config = dict(
    model='rotation predictor',
    train_examples=145000,
    image_size=64,
    horizontal_flip=True,
    color_jitter=0.2,
    norm='batchnorm',
    activation='relu',
    depths=[5, 5, 5],
    stem='deep',
    widths=[80, 128, 240],
    residual_init='none',
    optimizer='soap',
    grad_clip=0.5,
    warmup_steps=560,
    weight_decay=0.08,
)
Rows from block 8, named by matrix and row number. Rows with one number belong to one channel. Each number is 50 + 10 x the weight over its row's rms, rounded and kept within 0 to 99. All counts start at 0. After the name is the row's rms in percent of the matrix's.
# convs0: first 3x3 conv (model.blocks.8.convs.0.weight, 128x128x3x3), inputs 126-127, a 3x3 kernel for each
# convs1: second 3x3 conv (model.blocks.8.convs.1.weight, 128x128x3x3, transposed), outputs 126-127, a 3x3 kernel for each
convs0.0 097:78 50 30 31 53 58 45 57 43 42 49 48 56 55 53 45 58 45
convs1.0 106:65 23 48 51 59 49 45 39 61 47 51 40 44 66 52 54 62 50
convs0.1 106:61 47 47 38 50 47 55 53 62 36 54 35 65 43 51 55 49 63
convs1.1 101:58 55 50 77 41 45 45 62 47 54 50 50 29 53 51 50 54 66
convs0.2 097:63 61 42 24 64 54 56 84 35 47 48 39 47 49 50 50 51 43
convs1.2 107:52 34 47 43 42 65 56 44 65 38 49 58 59 64 49 52 41 47
convs0.3 119:38 43 36 55 45 39 42 43 46 39 49 37 54 61 45 57 46 51
convs1.3 121:50 44 70 59 56 51 64 48 36 54 56 60 59 64 57 49 46 47
convs0.4 099:71 59 41 60 67 56 52 59 42 31 61 45 38 40 48 84 43 34
convs1.4 096:58 42 40 45 37 37 64 52 53 48 44 47 42 51 48 43 53 38
convs0.5 089:54 47 43 49 38 48 45 31 43 53 63 69 34 48 43 32 45 62
convs1.5 084:46 48 39 61 54 48 38 38 53 22 42 46 51 40 36 62 80 59
convs0.6 109:43 59 50 59 66 63 41 42 43 54 51 39 62 32 49 50 69 53
convs1.6 114:50 54 54 47 39 54 71 56 63 47 46 49 34 58 57 56 50 43
convs0.7 090:63 35 44 32 55 45 78 47 57 62 38 35 44 52 63 58 51 50
convs1.7 092:43 54 43 47 55 49 45 57 50 59 43 57 40 44 53 57 59 40
convs0.8 115:34 46 62 59 45 24 46 33 47 56 45 55 44 31 34 45 54 41
convs1.8 117:43 55 40 58 44 45 34 55 68 68 38 61 48 65 59 41 41 49
convs0.9 091:55 53 56 81 62 78 47 44 32 62 45 51 50 73 28 50 28 54
convs1.9 095:54 41 46 50 60 43 47 45 39 54 46 49 45 30 50 35 43 43
convs0.10 093:46 37 63 43 51 23 63 51 47 27 67 34 44 36 35 41 48 62
convs1.10 090:71 47 54 53 61 53 53 69 52 54 56 53 54 61 39 55 70 47
convs0.11 114:49 61 32 55 49 59 42 39 51 49 50 52 47 52 47 66 38 54
convs1.11 105:46 59 38 45 51 50 51 32 55 57 52 62 58 39 40 47 41 47
convs0.12 103:54 55 47 42 48 47 63 39 54 46 53 71 57 20 40 29 57 44
convs1.12 097:39 61 38 48 61 54 71 63 62 57 48 43 45 54 60 66 41 38
convs0.13 090:28 59 45 60 33 41 59 38 38 50 57 51 66 49 40 60 43 55
convs1.13 089:53 57 24 48 48 38 52 49 46 46 41 48 46 34 43 38 50 57
convs0.14 091:55 31 56 43 47 49 41 43 56 53 30 61 45 63 59 63 39 27
convs1.14 096:37 54 52 52 46 48 52 45 46 37 59 47 52 31 39 09 48 52
convs0.15 097:55 56 40 44 44 43 37 50 43 71 52 35 40 34 36 42 46 51
convs1.15 100:41 32 45 54 37 60 41 45 70 66 43 34 50 60 55 44 40 44
convs0.16 101:25 54 47 31 45 34 45 31 43 50 42 72 56 63 42 59 41 53
convs1.16 098:69 47 54 72 65 43 59 59 39 45 53 49 54 58 31 58 65 52
convs0.17 098:40 61 46 45 44 70 19 42 36 64 36 46 57 33 56 48 57 44
convs1.17 105:55 56 39 70 54 36 65 47 73 52 47 29 54 72 58 46 61 55
convs0.18 088:50 31 59 46 50 59 44 36 41 41 55 57 52 34 67 47 67 42
convs1.18 085:47 57 56 56 48 42 40 64 34 56 57 58 44 53 60 59 63 66
convs0.19 117:58 46 42 34 62 75 56 32 65 42 36 55 54 51 53 57 40 43
convs1.19 119:46 47 41 40 50 61 63 52 56 48 40 49 48 40 50 52 61 36
convs0.20 114:65 41 68 38 53 53 56 45 52 60 58 55 49 45 56 49 40 51
convs1.20 118:54 41 42 36 44 56 42 80 48 36 52 48 46 58 31 56 57 41
convs0.21 104:42 50 65 30 43 56 63 39 53 34 61 60 68 59 35 41 56 53
convs1.21 099:43 45 65 39 52 55 36 64 63 46 21 58 58 52 33 60 44 57
convs0.22 098:42 50 41 38 65 43 42 51 54 51 41 63 48 67 51 54 53 72
convs1.22 093:53 41 47 40 48 39 62 37 63 58 64 47 52 55 51 51 62 61
convs0.23 037:44 45 48 52 48 56 31 47 54 37 61 36 48 42 35 33 50 64
convs1.23 035:49 45 46 74 44 57 41 50 59 34 49 45 73 46 45 47 46 44
convs0.24 007:43 49 54 43 48 40 57 41 42 28 36 49 77 71 59 38 61 38
convs1.24 007:61 35 45 57 46 61 66 62 47 40 50 53 64 54 62 39 52 38
convs0.25 100:73 51 50 37 50 51 59 36 36 45 31 60 45 37 42 56 63 53
convs1.25 101:41 62 47 41 41 59 41 37 58 59 60 53 53 41 45 41 58 56
convs0.26 106:50 63 46 58 51 45 54 49 47 50 41 57 63 83 33 66 49 45
convs1.26 109:50 53 62 60 40 67 44 60 61 49 45 43 52 32 38 33 59 53
convs0.27 116:48 65 37 52 33 61 33 50 51 56 75 42 35 30 32 50 59 59
convs1.27 112:46 45 57 48 50 52 54 35 55 46 50 55 44 56 54 59 36 54
convs0.28 109:49 43 53 33 50 56 58 35 61 52 51 34 36 56 46 35 52 59
convs1.28 105:47 53 60 48 58 49 43 39 49 38 61 47 57 54 65 38 58 64
convs0.29 075:35 43 33 45 52 46 48 43 59 36 56 60 50 82 44 60 34 51
convs1.29 066:43 24 59 45 42 52 44 49 40 41 50 48 43 54 48 67 42 44
convs0.30 103:68 48 51 49 46 51 61 50 53 37 54 52 49 49 60 50 68 42
convs1.30 098:57 43 44 42 58 60 57 48 49 49 64 45 52 70 44 56 33 52
convs0.31 090:70 40 60 46 44 39 57 54 61 43 47 57 45 37 45 44 44 50
convs1.31 095:59 64 47 49 35 63 40 66 48 56 58 41 59 41 44 39 54 43
convs0.32 091:64 54 70 53 49 40 44 50 53 28 44 49 40 46 52 31 41 71
convs1.32 097:59 47 44 50 49 39 43 54 29 53 39 41 58 56 42 51 53 50
convs0.33 101:34 40 60 61 52 53 59 54 32 46 62 55 48 45 54 37 50 56
convs1.33 102:37 52 45 35 63 34 61 43 54 64 42 43 47 39 57 30 56 59
convs0.34 097:61 70 44 42 59 49 51 51 52 35 66 68 59 58 40 55 33 49
convs1.34 100:34 61 60 57 42 36 46 19 36 45 43 47 52 56 47 53 55 60
convs0.36 106:54 48 52 43 51 42 64 42 57 53 44 28 51 62 73 61 52 42
convs1.36 103:53 57 45 53 47 67 57 51 47 54 50 55 29 48 43 46 48 43
convs0.37 097:51 63 62 57 37 50 39 51 52 42 44 54 39 64 35 60 37 52
convs1.37 102:72 49 54 48 68 41 47 44 43 44 52 66 49 39 40 57 44 42
convs0.38 105:42 35 45 55 42 47 45 37 57 53 49 76 50 42 46 45 18 47
convs1.38 111:42 50 62 46 50 40 54 57 48 48 70 44 54 40 49 40 47 37
convs0.39 112:62 57 47 57 54 76 50 50 44 52 58 34 51 34 46 54 55 52
convs1.39 109:44 62 38 51 52 41 61 30 61 48 54 54 57 59 53 50 46 50
convs0.40 102:37 39 55 35 45 51 53 43 73 35 51 48 79 50 46 41 47 43
convs1.40 091:48 54 56 46 65 35 45 54 44 50 58 48 56 53 48 48 60 77
convs0.41 110:58 47 83 39 68 46 45 31 38 70 24 53 34 51 43 39 58 63
convs1.41 109:41 59 49 52 45 32 41 81 53 47 41 63 46 66 40 42 43 49
convs0.42 110:46 57 42 48 62 60 56 50 45 44 50 49 48 61 53 41 61 60
convs1.42 106:56 41 42 37 42 52 45 57 42 53 33 46 52 68 59 56 68 57
convs0.43 112:30 39 76 52 40 65 31 59 42 70 43 55 48 68 43 55 47 42
convs1.43 106:46 36 54 40 61 38 43 38 47 46 59 46 67 43 55 42 43 53
convs0.44 090:46 82 40 46 39 50 39 48 37 53 37 40 58 51 29 37 37 41
convs1.44 093:47 55 49 53 54 53 58 27 61 49 58 59 62 42 53 55 47 55
convs0.45 109:26 67 58 48 56 54 49 37 66 45 52 49 38 45 40 60 37 52
convs1.45 107:66 45 48 62 57 33 56 44 52 50 45 49 53 24 52 51 39 37
convs0.46 101:39 56 23 47 48 63 55 42 54 41 41 48 46 29 48 57 46 41
convs1.46 099:54 47 47 67 53 67 73 50 60 54 36 42 58 64 51 47 47 35
convs0.47 095:38 49 43 42 54 52 50 67 35 51 54 45 52 49 49 42 49 46
convs1.47 100:52 45 35 38 62 58 52 62 55 58 50 38 60 62 50 43 53 44
convs0.48 105:56 45 46 47 51 39 61 56 49 68 77 53 58 18 35 38 41 53
convs1.48 101:46 41 52 39 61 45 47 44 33 56 48 47 50 60 54 20 60 37
convs0.49 106:36 47 43 40 38 65 35 61 24 47 40 78 60 65 40 55 52 69
convs1.49 106:57 53 45 59 56 46 63 43 53 44 33 64 51 64 55 45 51 30
convs0.50 035:42 29 55 48 34 71 47 47 25 53 50 48 60 68 45 37 60 25
convs1.50 032:43 58 45 43 53 48 57 58 49 49 40 53 48 59 38 50 53 51
convs0.51 101:43 54 79 45 51 44 55 56 45 51 54 49 50 47 52 41 48 50
convs1.51 097:54 45 35 53 51 57 73 52 56 58 53 55 59 40 46 52 51 53
convs0.52 114:50 46 62 47 45 60 63 54 49 38 23 40 44 42 49 44 61 52
convs1.52 114:47 64 32 50 67 40 43 19 56 51 68 62 44 32 40 78 74 56
convs0.53 099:50 46 46 55 39 49 40 49 54 42 28 59 58 49 55 52 42 48
convs1.53 105:51 47 46 49 54 61 58 54 51 51 42 48 50 47 56 44 68 52
convs0.54 100:27 47 51 71 59 27 32 39 63 13 57 46 52 45 65 52 56 49
convs1.54 100:26 55 68 68 51 49 56 65 47 49 39 47 51 65 44 53 39 30
convs0.55 099:41 61 45 56 50 59 57 55 50 45 30 55 19 57 38 53 64 30
convs1.55 095:58 51 55 46 46 50 46 59 60 55 59 44 45 52 53 50 51 65
convs0.56 097:63 50 36 50 80 54 52 39 54 37 43 53 44 63 43 48 54 62
convs1.56 094:48 34 44 62 42 41 78 51 33 52 48 44 61 44 36 41 48 51
convs0.57 126:52 41 60 27 62 44 59 55 38 64 57 49 36 34 30 67 51 62
convs1.57 120:56 44 65 53 41 55 51 48 50 49 57 39 41 48 56 57 43 45
convs0.58 113:41 46 58 40 34 37 40 43 50 58 47 70 53 36 23 62 54 62
convs1.58 116:58 38 45 55 58 33 33 50 56 32 48 48 62 44 53 33 52 61
convs0.59 098:70 61 59 38 52 62 55 46 64 55 34 57 52 61 43 70 48 51
convs1.59 103:42 55 41 36 36 86 49 40 61 69 56 55 49 62 51 30 66 50
convs0.60 102:64 36 43 58 33 34 67 55 38 52 47 45 62 58 34 40 48 62
convs1.60 104:58 62 54 44 58 54 50 58 48 52 55 31 57 54 53 39 55 69
convs0.61 111:73 42 40 63 36 56 68 37 56 71 35 36 46 63 45 42 45 39
convs1.61 123:53 52 55 35 51 31 27 56 45 58 51 56 42 36 38 53 38 43
convs0.62 095:34 50 54 58 54 56 63 34 51 52 54 53 44 61 38 36 55 57
convs1.62 094:43 49 60 39 56 52 45 58 37 53 37 48 45 51 42 61 52 44
convs0.63 116:37 44 57 47 73 39 54 59 65 74 49 41 43 46 61 62 54 48
convs1.63 116:39 62 24 67 34 58 55 51 37 63 60 53 52 44 43 61 55 28
convs0.64 084:60 49 54 50 59 33 60 39 49 66 52 54 57 46 61 50 56 45
convs1.64 093:39 54 26 55 52 72 64 50 33 62 52 40 54 65 52 42 56 44
convs0.65 109:50 77 57 66 39 55 47 63 83 63 49 35 38 49 58 33 41 48
convs1.65 126:37 51 57 70 43 45 49 52 59 50 60 43 55 44 56 42 49 55
convs0.66 096:46 59 45 42 39 53 50 42 34 54 45 53 47 53 49 63 43 52
convs1.66 101:52 59 66 32 43 41 43 67 47 56 43 45 61 73 48 61 50 75
convs0.67 104:49 52 41 62 48 61 61 49 31 59 53 59 62 63 48 44 69 48
convs1.67 104:46 48 62 46 45 43 48 40 46 57 49 56 42 34 48 39 35 45
convs0.68 099:58 38 53 44 45 40 41 59 60 61 50 33 28 48 44 43 45 45
convs1.68 100:51 46 38 46 43 45 65 45 69 50 51 57 50 53 49 55 40 46
convs0.69 097:42 37 36 34 65 51 41 41 77 65 38 32 49 48 46 56 57 48
convs1.69 097:46 58 46 44 50 51 28 61 32 52 43 61 71 63 54 39 39 61
convs0.70 101:64 39 40 53 31 40 42 51 53 33 45 47 54 49 45 53 56 62
convs1.70 096:49 44 43 48 60 45 61 49 45 47 48 65 38 44 49 64 59 44
convs0.71 109:42 54 44 41 57 38 64 55 32 71 40 27 18 24 75 65 70 33
convs1.71 110:58 56 55 55 49 61 55 63 32 56 41 42 40 37 34 38 44 57
convs0.72 102:46 55 54 34 44 70 79 37 47 39 64 53 48 74 50 59 46 44
convs1.72 105:51 77 45 31 45 50 30 35 35 47 61 59 54 46 46 60 41 45
convs0.73 098:85 65 48 69 46 52 37 49 55 45 63 35 56 55 43 37 52 58
convs1.73 101:48 55 53 24 61 44 53 40 38 50 53 53 49 43 58 59 48 52
convs0.74 071:57 47 18 43 52 52 46 50 45 37 52 50 54 57 46 45 64 52
convs1.74 069:55 51 63 39 41 62 62 42 43 53 31 41 50 48 55 45 41 58
convs0.75 110:69 55 28 39 59 44 44 70 33 54 56 69 44 60 66 53 33 48
convs1.75 108:50 43 57 53 55 66 59 34 35 40 71 50 43 54 52 50 51 53
convs0.76 098:70 46 33 68 48 49 51 50 44 48 46 53 55 39 53 55 51 47
convs1.76 092:61 42 54 54 57 31 59 68 59 52 43 42 54 40 57 60 53 47
convs0.77 094:51 53 52 46 57 66 56 40 51 64 51 37 48 72 70 52 40 42
convs1.77 094:33 58 44 34 42 50 29 24 43 58 76 40 45 35 61 45 47 61
convs0.78 117:43 42 30 35 53 59 52 43 51 50 37 41 38 37 60 29 62 41
convs1.78 122:58 61 53 29 32 38 69 39 43 64 63 49 32 65 50 50 47 48
convs0.79 107:39 73 39 53 44 68 63 46 26 63 55 49 55 59 49 60 54 30
convs1.79 100:54 48 37 31 77 45 58 36 40 39 38 39 52 39 47 55 44 41
convs0.80 102:33 67 41 38 53 33 50 58 46 66 57 47 63 44 50 61 55 42
convs1.80 105:36 56 56 55 61 56 46 51 64 49 45 47 51 31 38 43 59 45
convs0.81 096:68 45 53 41 46 31 63 44 36 52 54 49 59 61 57 49 50 38
convs1.81 099:47 40 45 72 53 46 55 62 49 54 53 60 49 39 55 41 40 56
convs0.82 106:36 54 33 56 58 36 55 58 37 67 49 37 54 53 37 46 56 41
convs1.82 103:54 54 34 24 45 57 45 43 69 50 53 54 47 51 64 37 59 50
convs0.83 110:77 76 65 27 54 40 43 50 60 53 45 32 36 53 58 51 59 46
convs1.83 111:52 50 40 37 53 30 51 49 50 48 58 42 59 54 62 43 48 36
convs0.84 100:47 35 52 57 64 50 45 38 72 74 64 50 55 48 51 50 51 52
convs1.84 098:43 49 45 62 50 48 40 66 49 54 53 30 47 72 47 43 49 65
convs0.85 090:32 59 68 66 58 49 60 42 57 55 43 60 40 66 48 54 64 54
convs1.85 094:43 52 62 42 69 37 43 44 44 51 52 59 54 50 48 39 44 45
convs0.86 101:41 45 57 46 56 44 58 51 46 52 68 25 50 56 62 70 42 47
convs1.86 100:44 53 52 51 45 50 50 46 53 40 51 59 30 49 54 66 60 58
convs0.87 107:47 36 44 45 47 52 39 51 45 55 45 60 46 71 54 50 43 42
convs1.87 107:57 43 29 67 41 47 43 60 49 51 47 48 51 52 52 42 46 35
convs0.88 106:75 47 61 36 54 45 42 43 32 59 62 34 49 54 39 37 51 45
convs1.88 112:47 44 61 37 60 61 56 49 44 47 38 57 49 54 42 35 49 51
convs0.89 102:55 50 55 48 45 40 50 45 59 49 32 40 62 58 49 49 53 44
convs1.89 106:54 62 49 62 31 71 49 60 41 47 42 51 45 69 39 62 39 59
convs0.90 007:48 47 48 47 58 48 25 49 62 62 43 31 54 44 38 55 49 38
convs1.90 007:61 40 41 50 43 57 29 59 60 49 29 43 69 36 41 64 65 41
convs0.91 108:37 54 46 43 56 73 60 28 57 28 65 52 54 54 40 35 40 63
convs1.91 111:60 41 49 42 46 44 55 51 51 45 62 57 51 38 48 48 52 51
convs0.92 074:33 61 42 43 60 49 43 31 58 58 54 28 59 47 26 45 66 49
convs1.92 070:47 56 46 53 41 52 51 45 53 71 38 38 58 60 44 49 56 61
convs0.93 118:59 52 63 46 47 51 70 64 40 53 51 51 39 52 34 48 49 59
convs1.93 131:62 67 55 55 39 63 53 64 53 43 57 52 40 53 55 45 49 50
convs0.94 117:60 41 58 63 26 62 55 38 58 73 66 42 59 29 45 45 47 37
convs1.94 108:48 58 43 52 45 33 47 56 58 31 45 48 53 36 56 46 52 37
convs0.95 096:58 51 54 69 42 47 48 44 69 63 45 58 52 46 32 46 67 57
convs1.95 094:46 63 52 59 62 47 53 50 66 49 44 63 32 48 61 37 67 49
convs0.96 106:33 50 47 50 27 42 50 58 35 08 50 35 59 68 38 49 45 35
convs1.96 103:63 81 50 51 60 57 45 52 43 50 43 56 53 55 46 53 48 38
convs0.97 107:48 59 51 48 50 56 49 43 45 65 53 47 39 41 47 26 54 57
convs1.97 115:47 63 30 50 36 50 46 41 46 50 40 56 50 40 31 48 60 54
convs0.98 102:45 40 47 45 64 47 55 49 39 65 48 43 38 50 40 54 37 64
convs1.98 095:66 66 63 43 51 67 39 53 47 48 54 45 59 59 61 44 59 52
convs0.99 095:70 44 46 46 55 49 52 63 35 55 64 48 61 57 39 66 51 56
convs1.99 098:53 26 48 61 63 45 54 35 62 34 46 44 29 54 60 64 46 58
convs0.100 101:47 68 52 63 53 48 54 37 40 45 45 44 38 47 49 52 57 49
convs1.100 094:47 72 56 52 48 46 77 43 45 49 66 59 45 55 63 53 42 59
convs0.101 102:49 52 72 33 48 66 46 48 37 48 43 54 47 40 46 53 48 63
convs1.101 093:51 56 48 49 57 42 38 48 43 40 56 61 29 49 53 69 59 45
convs0.102 099:58 48 79 67 41 53 34 52 30 47 60 33 47 50 53 49 44 49
convs1.102 100:64 50 49 41 31 52 60 53 42 56 43 45 54 66 39 56 39 55
convs0.103 093:51 31 58 45 42 56 60 50 56 41 49 62 48 56 28 53 41 70
convs1.103 093:36 44 44 48 43 49 41 57 51 52 41 56 50 64 67 37 87 52
convs0.104 098:56 38 57 58 45 49 50 66 38 35 39 33 55 59 51 56 47 52
convs1.104 095:52 36 50 58 44 45 43 41 40 60 66 52 62 48 44 47 67 35
convs0.105 095:49 66 51 36 48 65 45 52 59 49 50 50 37 58 42 47 38 40
convs1.105 097:48 57 61 56 50 46 72 29 56 37 45 51 45 60 52 53 47 34
convs0.106 113:59 58 48 67 44 38 77 47 50 46 44 48 72 63 51 53 46 49
convs1.106 107:37 41 62 54 71 24 31 51 47 60 47 40 41 59 38 37 59 43
convs0.107 109:57 46 70 26 53 49 60 60 47 49 37 45 58 42 25 47 49 64
convs1.107 099:65 44 60 39 61 64 44 50 49 48 43 51 41 45 27 58 50 53
convs0.108 097:27 58 56 60 35 39 39 48 50 44 50 65 44 49 40 60 58 44
convs1.108 095:44 50 57 51 57 53 64 64 64 62 57 55 49 53 41 58 57 60
convs0.109 091:39 65 49 48 37 56 32 58 51 48 59 54 55 51 51 42 63 73
convs1.109 097:49 31 68 59 52 32 48 52 42 48 13 38 65 52 65 50 73 82
convs0.110 102:62 32 44 37 38 52 55 51 51 53 47 50 38 49 57 44 60 53
convs1.110 101:53 58 46 47 35 53 42 55 46 46 41 46 31 54 52 65 55 35
convs0.111 109:42 53 31 48 35 62 54 48 71 45 25 58 55 61 45 40 51 51
convs1.111 106:57 33 45 48 50 50 70 53 45 54 45 50 60 41 32 42 41 66
convs0.112 107:64 54 58 55 49 40 40 52 35 59 47 54 48 48 46 42 38 30
convs1.112 114:28 38 66 67 63 40 55 41 50 55 51 34 41 43 58 59 39 61
convs0.113 115:51 40 43 71 45 26 56 49 56 46 70 47 65 33 34 64 46 56
convs1.113 114:35 54 51 58 53 36 49 59 58 40 54 41 46 43 64 51 51 47
convs0.114 101:56 58 48 55 48 41 46 50 54 52 41 56 49 57 60 53 52 41
convs1.114 109:51 54 46 45 57 59 40 54 49 47 48 43 66 52 52 55 65 65
convs0.115 094:42 32 37 51 75 51 49 59 43 67 25 42 43 53 52 54 56 60
convs1.115 101:42 42 79 53 30 43 32 38 58 44 46 52 44 51 57 56 41 52
convs0.116 098:50 60 43 59 36 55 37 59 61 53 72 68 48 43 49 55 58 46
convs1.116 099:62 57 70 61 60 67 64 49 53 59 53 58 53 37 60 55 58 50
convs0.117 101:37 64 34 69 44 47 33 52 49 49 62 61 51 47 58 58 49 46
convs1.117 098:44 49 63 38 47 41 51 34 50 52 47 57 52 54 50 39 53 48
convs0.118 106:58 46 50 29 56 47 56 58 46 38 42 46 42 53 44 50 40 54
convs1.118 103:40 56 57 56 39 58 49 52 49 44 40 46 53 43 43 54 53 29
convs0.119 103:36 28 57 73 46 37 37 63 44 80 45 45 44 59 49 37 39 52
convs1.119 096:30 35 61 57 45 37 62 63 45 59 63 39 29 52 56 51 40 51
convs0.120 119:48 51 52 63 42 44 58 54 73 48 61 40 34 32 54 50 40 54
convs1.120 111:39 51 60 61 56 52 36 62 53 51 69 39 63 55 29 52 47 44
convs0.121 101:62 47 43 74 62 56 46 64 40 54 56 54 50 56 41 67 40 66
convs1.121 108:46 55 70 73 46 45 44 74 67 48 52 56 44 38 44 50 56 56
convs0.122 103:59 56 42 50 31 55 36 64 63 76 64 47 44 53 44 63 62 49
convs1.122 099:52 44 44 51 82 40 34 49 45 32 41 32 50 43 53 43 23 42
convs0.123 012:54 58 43 38 49 53 48 54 34 41 53 37 51 41 47 44 35 69
convs1.123 011:67 63 55 50 47 40 58 45 41 50 56 54 53 37 52 48 69 46
convs0.124 103:36 39 58 46 52 63 62 51 43 71 35 56 31 58 44 73 40 48
convs1.124 099:43 47 42 46 53 59 53 23 47 37 47 64 33 47 60 36 48 50
convs0.125 096:43 56 53 46 37 36 43 55 51 32 51 38 33 49 52 64 65 41
convs1.125 091:51 58 71 38 46 68 43 43 56 46 50 45 54 40 40 47 59 45
convs0.126 099:56 40 37 43 43 38 34 25 51 47 61 40 52 43 51 44 46 44
convs1.126 098:50 59 41 53 64 61 67 64 70 52 53 54 59 35 44 63 40 52
convs0.127 101:56 46 38 48 54 44 61 50 56 28 37 38 46 50 53 46 34 46
convs1.127 095:49 56 48 57 63 47 32 33 63 52 65 39 59 31 46 48 58 39